Weights of a small image classifier.
Model: 6.51M parameters, activation swiglu, patch size [2, 2].
Rows from block 2 of a small image classifier, named by matrix and row number. Rows with one number belong to one neuron. Each number is 128 + 32 x the weight over its row's rms, rounded and kept within 0 to 255. All counts start at 0. Numbers have three digits each. After the name is the row's rms in percent of the matrix's.
After each neuron's rows are labels from the 100 images, of 14976, where the neuron reaches its largest size: "lies over" is the class under the peak. Only what is clearly more common there than usual is listed. The data: drawn small creatures on textured ground. In brackets: how many of the 100.
# gate: MLP gate (model.blocks.2.mlp.gate.weight, 208x80), inputs 0-79
# fc1: MLP up (model.blocks.2.mlp.fc1.weight, 208x80), inputs 0-79
# fc2: MLP down (model.blocks.2.mlp.fc2.weight, 80x208, transposed), outputs 0-79

gate.35 007:151151157154144107180172128177127129148148102168072050116149164165138140155156129030072124158147103110079168109069132110108123172087069154147145161115115068131080150105165157117161113159147100123105105153145130085135110143136135133071137145
fc1.35 007:123098127124147149075072146158058140138100163160110131166150143184132166130079149182128093130155112122158098090104106091143094138164122104148111092083136081094165056103161144118158147150134099172087146071171147190186147093141124143139170167
fc2.35 007:136064158129145135167126085104098133100086102089098134105142182120154177104094164117151081083113143146150107165166110090138105086163117122128072134117188138121151119132144078099110186143106140184141106152088135082214110123081094180168169146
lies over: limb or head (55); body (31)

gate.181 006:101108174106112136124106142149137131111117199107170183164133126119133106093112133139132152123109116123131150189096169185107180139135123116130155149101102133112101120157100162167107162140184142148155105145090069077186140165105135114132253066
fc1.181 005:113101110137170151110172153164134132141121160118104151118188091153122178161109197137105147124125166089066134087190090080112168112134188132178127122113138147201074095099192105107127141097136161084127089210114150087110143128136124105136130120
fc2.181 006:124078113090106055132116129128163131149109157097113154118105157205119060125086136140149137137138151157130088151062145156165122163126085098105117176086108130099119095098075119143071182176154157156120131090098082092081131159060142132148161153
lies over: limb or head (34); body (29)

gate.123 009:087187069118128134113106138150131109178142149140176144168155159096130111124128171083138118131185054092113145176084153082112080146133106078096115148098179091118146076135089124146175097102149136139146129104074121107199165118199119115155149111
fc1.123 007:096094183096064141099185115132119113109121101139142118120160106145104166148162207135075114155092145137137141018174165181124080160120109148120089073110144134140142104133148140097127149102106063072147135145118118113079094159122125114171128157
fc2.123 009:163099165124150142095074156166142133084113155124106132145146142143088129109100166113173112134130093136131148176097140048142137168133124179069057147148184133112093087120157110149132077173194161105076142168071136072159142136106124116162083109
lies over: body (51)

gate.73 029:150075158112113062089123094110133143079161080158155094078136109084123122186129096152103151148090156176167088130167145124103204162115166134102136143122121120114166153144136180075126147157087173129153174124177170075120118144083079137090103125
fc1.73 020:120053130102134103093159141085133125100102119144142164122091120089118134165093133142087145089110155160144119156143105160111173108141198111144140148113111074141140199147209141076135130155130200117140181122179081064075115097104137159119109089
fc2.73 027:131103134132093140146091127138143088152138150132166147137187179103155056095052196109129115133107132147166144161140199106133110146158059147176141116105105158107058124092080193090105123112123125116095126075091135138161157113178155105130161123
lies over: limb or head (25)

gate.154 007:182132149103124175071139158077141145154115122082155167106127094086186123179133125134168188139121147087106153103101098151110139155116121165168112133156098178134142177162032088083103167103157140117125130117116082143140103113168131113177060152
fc1.154 006:092148113143100161148139143151101160135156109081108143114158128138114102119197187119082127140024085134159171126118141102140189171095098102121204143107102147153140145102137086114185124141128144160092147053103085153100098149113144141116131189
fc2.154 008:103104092064117081145106093119096139183062128112071120089152131165146166093141084142126147114129095083137107140161176176142147103117117166132055136121142169104121127149113089109147119159128110183093174120102189100103172184110134163165195121
lies over: limb or head (66)

gate.120 138:057143157142076080146119132129095068211127117115130150132127124114165074129171218083169116130138161122131118120147143135142158130085084101177099125157158089140111096122167059062150091180136135117125156178137137148143102149139107115147089155
fc1.120 113:073142152111105112118093141148090087127100150141112148093178143034134106178175200145120185096131174161111064125111171093092171107166102133155095144108143168115144152138092133124068160150138105131117146186095137103121186146115120077143134147
fc2.120 128:097195078135065153142067117089152176104164128119101129137072094157118105093081102123107131141127088145086161114158152166124096130127208156101155179133101120147142139111101196148121172166140078162161090165136156149061117116144165118118137102
lies over: limb or head (51); body (43)

gate.132 021:064180092142110111163156184110137091136122097103163137091082065137212127126130106118167174065171175118122135127150172101093091175152098077176147099112126134159123125109154139092093109096131081135172121124138145063155125173160142121119163121
fc1.132 018:130081077142115140147150188127135089130114088079136157065049086154145156126139145126186163068138089141121106099113190118156115121146119119143109125148163179150173124126099098122131173160095091149160098092139130045162129193122142176096137108
fc2.132 021:220106160143118097100221130182121154142171136099101158141124152101126150137086138143159089122139148180117103149070136128195110130130121091076106120088092134113091122083116151173076100129162112095113134087107118060148148143180113167097111136
lies over: body (100)

gate.48 110:154136087111099056146168096074112131138049141187126138092161119082073104118162139144098120143129131128131138127165190097134129197127151119175126125178105112142104085133099141154104109152099191139156140137117174070126150130168077084085168162
fc1.48 111:143144078091104084115106151172082113144090167132174156135134120152120092056168164140168126091154087152104070179180170119129121151120147142071098067128152119159137162193075124107113090141141129163112124185102125140081149100155165089103132165
fc2.48 098:115122141112130140128107138158093129136084137109041134089133091150176129125158134140146119137157177161127155192092129140033101091134197120096083117125124157100147162127203162062071087165152116119135151180144144144138100141125110147100142072
lies over: limb or head (62)

gate.145 008:178093156125132095173119114163124141093129156154114086087128171099180094100162158137105123113066111174098131102168114135105106114168171146156149165155187171172169089090149075177132105146139102096094106084089158123084151159110084104183111177
fc1.145 007:146136153195160078183138134138117147096135100149134111147144140137161142135115125159113086116175140137168163082093139167050143106130094106181117146063129109165097064091103080088085086151101123140128075172146162170112104158059090110154122113
fc2.145 009:123103107165144143185108101153119137108157114132149126120159146091160107075115109074092170129085158103095127133229161198117122076189113180105158174149139148161182095118106140101197161151094112164108179113118103122129111113127120114099158172
lies over: limb or head (57); body (42)

gate.14 006:142168146178167117109189111141166154122178087104091097177157138107213142125108123150134129116128131146094158133077100201155090092111108085107138140054123164114085053107135134062173121135104135114123118155136135166121108140107157141060140113
fc1.14 006:145103097105093175071142200128109091117125138147193153100155196104115101136080148151121103140121124075128107162171160130112104154152135149163136091117104120131051123069142090131098097121103176098200157081202125115139143121115133151167088114
fc2.14 005:069119136130169176082134130167068131120093157142106202104147092175104092075170109096124146168145058136099111097134128155074134154133102177105141137145160116130116117105153157084071072096141150128145189120131156139125107125064156148105155185
lies over: limb or head (61)

gate.54 014:083094120142129168110033093110137170153138078147107098103117118092129119132120112136083109082110122137134065147089158146107207101158118124157180109167138136123150153150144155089180103141139154174197133151085116091112168114159119149068165076
fc1.54 010:131109128139096128140107116160062136118135122168204080054146122113154142187133146080118067102148107165166152128150159207094130104128151111102096103147124116088078132143227138098109109152081109152156089155152133083157123138137169128121162111
fc2.54 012:109168123151100167178181136083160080127132174132144133137110095121132067132092070088167194136160149116135183151199126127123117127108138130133174185086114130148107154127070125126128162121080118123064112076139167144144155140163072064138154112
lies over: limb or head (52); body (48)

gate.55 138:133203099115147122124138132134124106155135104180132133070148105131125124130110125077132172095118113113186102120140186127069142087088150083128097130168186081100041143159200126086178111118076160185143129116116089111150146137136157183143125107
fc1.55 148:170145142152171120139127136131075177147121176127139152151149203092150146107145156129159112151136123098130128090125095184153106097093112152071122074173121084081158138067092086151064103113182082105158083132121148080150116126120218133132125133
fc2.55 149:117144159160147164170053103138121082147162053094184146119135095125138146141124157112125155092124168129087113117158081159151133162137089104162149079164120132208135169124105097121153155152106099138159138106141128112123118110130099144095149003
lies over: limb or head (74)